config = dict(
    batch_size=64,
    final_lr_fraction=0.01,
    adamw_weight_decay_other_params=0.01,
)
Rows from block 6 of a small spectrogram enhancement model, named by matrix and row number. Each number is 128 + 32 x the weight over its row's rms, rounded and kept within 0 to 255. All counts start at 0. Numbers have three digits each. After the name is the row's rms in percent of the matrix's.
Before each channel's rows are labels from the 100 clips, of 14976, where the channel reaches its highest value: "responds to" is what is common among them. Only what is clearly more common there than usual is listed. The data: simulated sounds of rotating machines with and without faults.
# convs1: first pointwise conv (model.decb.0.0.convs.1.weight, 96x192x1x1, standardized in use), inputs 144-191

responds to: muffled (low-pass)
convs1.11 115:143113111079138130118115121165151055113122127110084086151128088161148184146173142127091101145133150110155084141106142090107107097125104107140057

responds to: thin (high-pass); conveyor
convs1.31 115:134212088103127125103157132116150172158139133155146112096096147134165168101056130070133198163100123138109181175139135159087116143157141094154151

responds to: thin (high-pass)
convs1.10 114:119136169144145128135129141147186155161153155160157126157105116093159110123173068167173145114143121113120135113164083109174142125136124137148118

responds to: speed: slow; turbine; thin (high-pass)
convs1.87 090:130131100103073128117108098085141112097114067141125121132135107170132125114119094038156130127089098113104128101160138127097108132129142157129106

responds to: compressor
convs1.88 063:070164142114018123090115049113136094111151101146124133117110117183149105092142106123117123134177120131068126114112156117068124121097138133127117

responds to: quiet level; fan
convs1.39 103:113107091138120142094135120126110175116112130164116103172149140095149132089099171181110125154139142152114118120157161146121123109133094174093084

responds to: gearbox; thin (high-pass)
convs1.30 100:112100079104166149126127054102120101179163127134107075170128141150134177162173128115130158131119113130118148144095089115128173141135165100162138

responds to: gearbox
convs1.24 109:142111135146151138148137115092124051147126176186143113117110057173090113135130194130111106165178175172078154101145096116160119128110152137138173

responds to: fan; rattle
convs1.48 087:105078160103117115126162121116136138080159176144100228124122150093100111090090179113132108113136144130141128138137171146162123171111124132178121

responds to: compressor
convs1.72 059:158111073096061122099099139086163119129157128105083110115128093135116091138099131097135146134098113127114110121146084089093141143096142124132104

responds to: reverberation; text has "room"; text has "reverberant"; conveyor
convs1.35 102:166157154115136138082128130123129148094095086088114095058144173174158132128145161104153106127140126114154148109082119145094135136112153103156150

responds to: conveyor; air leak; machine: turbine
convs1.85 111:200075112132071148102174120095154120119117102094130079109108139123117162147071118120114176151125099066110104124169153116148148127174113051129135

responds to: compressor
convs1.73 060:126123148107024122075115134148168114102113070141107153106154123181147082101133076117119124167161114134100119113114100098112133078109122112154115

responds to: piston engine; quiet level
convs1.40 105:175123116092154170094107191139196177161104167132108045132112162125177164098083110114137157130160092125132113142058145137111130178089131133137121

responds to: gearbox
convs1.90 106:163162110120067141117125111102140087117137085107152156108111119136161080109117110188149200117151137236113136165144096081099167149136127049104127

responds to: piston engine
convs1.6 103:137155130144159123121157131122165145135101141109099135099084069130087139120143105077145151079051131129128173140128123095085164106137145127143138

responds to: turbine
convs1.3 098:087143139112148136113122123113141127153147062173170110099200122116135091135092120122090129109181094128119113132141156103149197119125146146153117

responds to: air leak; electric motor
convs1.82 114:124132159115090159108092111121137150122117106109095107145127152161157109121138106123152151134173116119089133104162144155092133101134154151105090

responds to: speed: fast; conveyor
convs1.53 097:102118119170161153086130120142131117091097117161126118118077098131128148118170138114161124127053129113148107111086085141143122147114121117166078

responds to: state: faulty; rattle
convs1.49 110:139118137079147168121167166089116122105152126184122145119116182119124146137121149108136070171130142090125102172059183135130135068168114128157095

responds to: compressor
convs1.26 105:133189182138097166142118099100166187131139115139147155137109086188132130104140089116135164122117135140110128143097126097155162189128133074196128

responds to: fan; conveyor; clipping; text has "clipped"
convs1.17 101:143144123146111116174127084101114129123200108112134193082114094144151126062083172135149154200175142151085130132157121077158095120114129085057119

responds to: fan
convs1.47 102:078111148147140155133104115136163169173092195157104110125073156096166140135122146115203166110126131074107143087137142137119125185147141174136106

responds to: thin (high-pass)
convs1.81 088:161088118123064123097100055134132109091164117100114146143146098152102111129124125096127188117175104114118145071115088136076072114079170118116097

responds to: speed: slow; turbine; gearbox
convs1.65 107:052126129139166104142138129104121120137114103110111160056127123108173134131127057093182075093157110138159156195144203126087198116097149107175106

responds to: fan
convs1.70 103:129176132082108151138102106086156109097157200099111128112135151089157117141066186190146183134143126167117139133144183114158155174133086133126141

responds to: state: faulty; turbine; rattle; bearing knock
convs1.86 090:128135111088127123101159134160111061118159148172059120085122126100096098128152110082159148116034106192126167111146187166092076138116152121147180

responds to: turbine; speed: slow
convs1.76 093:105127133120145166130117099121130109192089164178128173127168090123168171158123107120115118095149071140092063112151136120167155115078127113031103

responds to: quiet level; rattle; fan
convs1.69 102:103066123089074123127069084112102111135134130150097134117135092174121135116137130069123161154156121084134119137113121121149120143117117088118067

responds to: fan; imbalance
convs1.32 102:077139172113059139110140125152209168124139080146156125121160136110098067124087124132127132126191113136131143119135146109147139123148107146142144

responds to: compressor
convs1.12 101:133169152090124130149125152116138143145131148127125091150144168095087156120184135134145156130120128141154100153181127129124160153079162115123107

responds to: thin (high-pass); fan
convs1.46 099:161218152126153138137123114147142152160094121130111098095110108162197146128149148169140069141116167151091139133098084148053109126138120124148071

responds to: reverberation; text has "reverberant"; text has "room"; rattle
convs1.34 101:156140150101099103082098148116120128107173081092166095102131091206134124095183178088157104139115115100132130080135126094148104151093142160130115

responds to: reverberation; text has "room"; text has "reverberant"; conveyor
convs1.50 100:227110117079118143126143087101126163176092100128129076089098112143114151133134115046142057108126118122133096131151067148106051178130159127137146

responds to: gearbox
convs1.38 123:118143126117134129137169097148105119135116109141105123133182112148122138110196138072221141129088181127129168146152143123148133128158144131139158

responds to: speed: slow; turbine
convs1.92 099:101110133133087137138083085072123114170181105146130112167145148102157121139155097169135117130150159152133122090104104126086116197145079148105122

responds to: piston engine
convs1.5 099:118095069157143157090116112114152078088142149127165132125137126155158153114140132081111143118127127148143145101135080148122158122117142174132099

responds to: compressor
convs1.36 103:144119132130086154067117136091096120146149136137160113148163132130092173048135114087156136154161137141119158138125092158143109133157115062170122

responds to: compressor
convs1.77 055:117103121122082126143119100129169127117156101152126129101162133148157090113115154124132124137204129144112126123138146130099153145113123124167125

responds to: conveyor; compressor
convs1.23 109:124086116104096131113131103129142068149155140137112123170082061148122175120157132182131146166130123148122119153102129113130016146077104146140129

responds to: quiet level; imbalance; fan
convs1.42 116:135203148142122130126146139166131188131151148123143132123063113121178075130138087102120165109124103083091231150117161184126170177137103095164154

responds to: thin (high-pass); turbine
convs1.89 084:135133117146105149075092090118127117129170174148153106096117103137169162087112162122129173129170149158123144161161149135151098125119117139169130

responds to: rattle; fan
convs1.43 101:152119129100136121154072153111095159182137134112109187121105151118127118093136150122108091102126127117146111143155138135199109128089175127128100

responds to: conveyor
convs1.19 097:086126124120128178066155107105108096159148186157126114143138101131143150080151106070087159132149105121114146123128113158100095150156140114141123

responds to: rattle; clipping; text has "clipped"
convs1.57 069:197136133113146114170127107147102107111138108087121235160078152153140093137110255129143103153104133137136131122141179123112102132121123142070119

responds to: speed: slow; turbine; compressor
convs1.21 101:121097122134174160088172138138142172126058155043143171160137075116088154173074155142141151074128176095123150080124066098121144091141073186098131

responds to: speed: slow; compressor; turbine
convs1.7 112:106125134105161106114060118127128107146157099144141063103171160203146118104101092123175081104159181083120099092145141190149157120153173125212090

responds to: speed: fast; conveyor
convs1.54 096:088132233119090125125171137083140117095110073156088199154152140090113122123082194088128179128145136141141135131115174124140154137086121105166127

responds to: fan; imbalance
convs1.15 102:081149160133118125153147171162144151203110118108092178153137106088127122126128151176131154112132137132099145107149105155131163091154133155128148

responds to: compressor; thin (high-pass)
convs1.56 114:114127162163101153103099095157155070165155081100114053187125056118143162154138115121131134147232131129103173148082106115166085121164100101131136

responds to: conveyor
convs1.1 111:183105134112129132125139160133118136143147165155157170179160130103098072075123121132124125128174158138120112168179202154154158154150146089139157

responds to: conveyor; speed: fast
convs1.58 113:146130140141147096137138165120133166114085141149154142138162115177074129187139126141165111131098109170142131101113123133137169115146110114153165

responds to: pump; fan
convs1.44 113:116116103155114104100079097143179161101116175226136114143123087146115143129163150116151155122096164077141139158141112102123096116117144133128153

responds to: clipping; text has "clipped"
convs1.61 080:167112137103161126199131118147143119120117105087142161135075148089112130125065199093161113145118131155167137144104167130108111151130122162135113

responds to: conveyor; speed: fast
convs1.59 090:150211131135191100131128168101052132104146101134157198028087127097141155110080115088188092169140086098106134194102157162107130157125146067145152

responds to: piston engine
convs1.95 101:141162102126132123132102116131155116129141087091106118099158094156149138113160125156122157123166116108117168155143101118139149164079107119097138

responds to: electric motor
convs1.78 104:154110152133091167149134107129086103123110116127124102156174082193080170146193135098074136185090098150172142117124130063131089193121161170119158

responds to: text has "speed"; turbine; text has "muffled"
convs1.71 060:168140148126110118161121111096089131100097092121126245094140138161120131091089255114124106172109123134162131134152164115160167115121137129181122

responds to: gearbox; conveyor
convs1.29 088:142101025129158147129140134145156131170154106139133117134170107115124120112106077087162142154238121145099143119137162128150154100144143117087141

responds to: compressor
convs1.27 112:134144180194087119129165118110128187110137183095151136135067110083154217148122153145161166115150168150141155164142072117224131130067155141143148

responds to: fan
convs1.55 102:127150182171098120113137126130105172142133106111130142115171115182127186138143160126110119152074107144121089126093126122119170158134106108176127

responds to: conveyor; thin (high-pass)
convs1.0 122:120092189154108110111120133160108130155131132164130126091100119094133123096112083163170154111086158101123105149135097099159138085149111206144098

responds to: compressor
convs1.37 091:119093171118199140135145098155140144120135085076159105167143158148084149139135161109095113131166066156157153124125115120127141126195110181127147

responds to: gearbox
convs1.2 094:104121117132168145117110113171108118127156090179159125175147127089167146138133095062106141127184136149110092129102096156213176172138108141151105

responds to: quiet level; fan
convs1.64 071:023117138123091119090119130097182139140127118139132043125169113149143189136154000131108164081153122109125120124114081135157142127122117116182125

responds to: thin (high-pass); gearbox
convs1.28 105:174123138153123125129140121097150125187144177119114092142103110187124153075143114133098114170122105121089091158141059125047140130127148164153165

responds to: thin (high-pass); conveyor
convs1.16 124:094126111177093191141177136104152147174142107099097068156165135153092114104072107111112175126164126150081123114089139133069143161205079139134095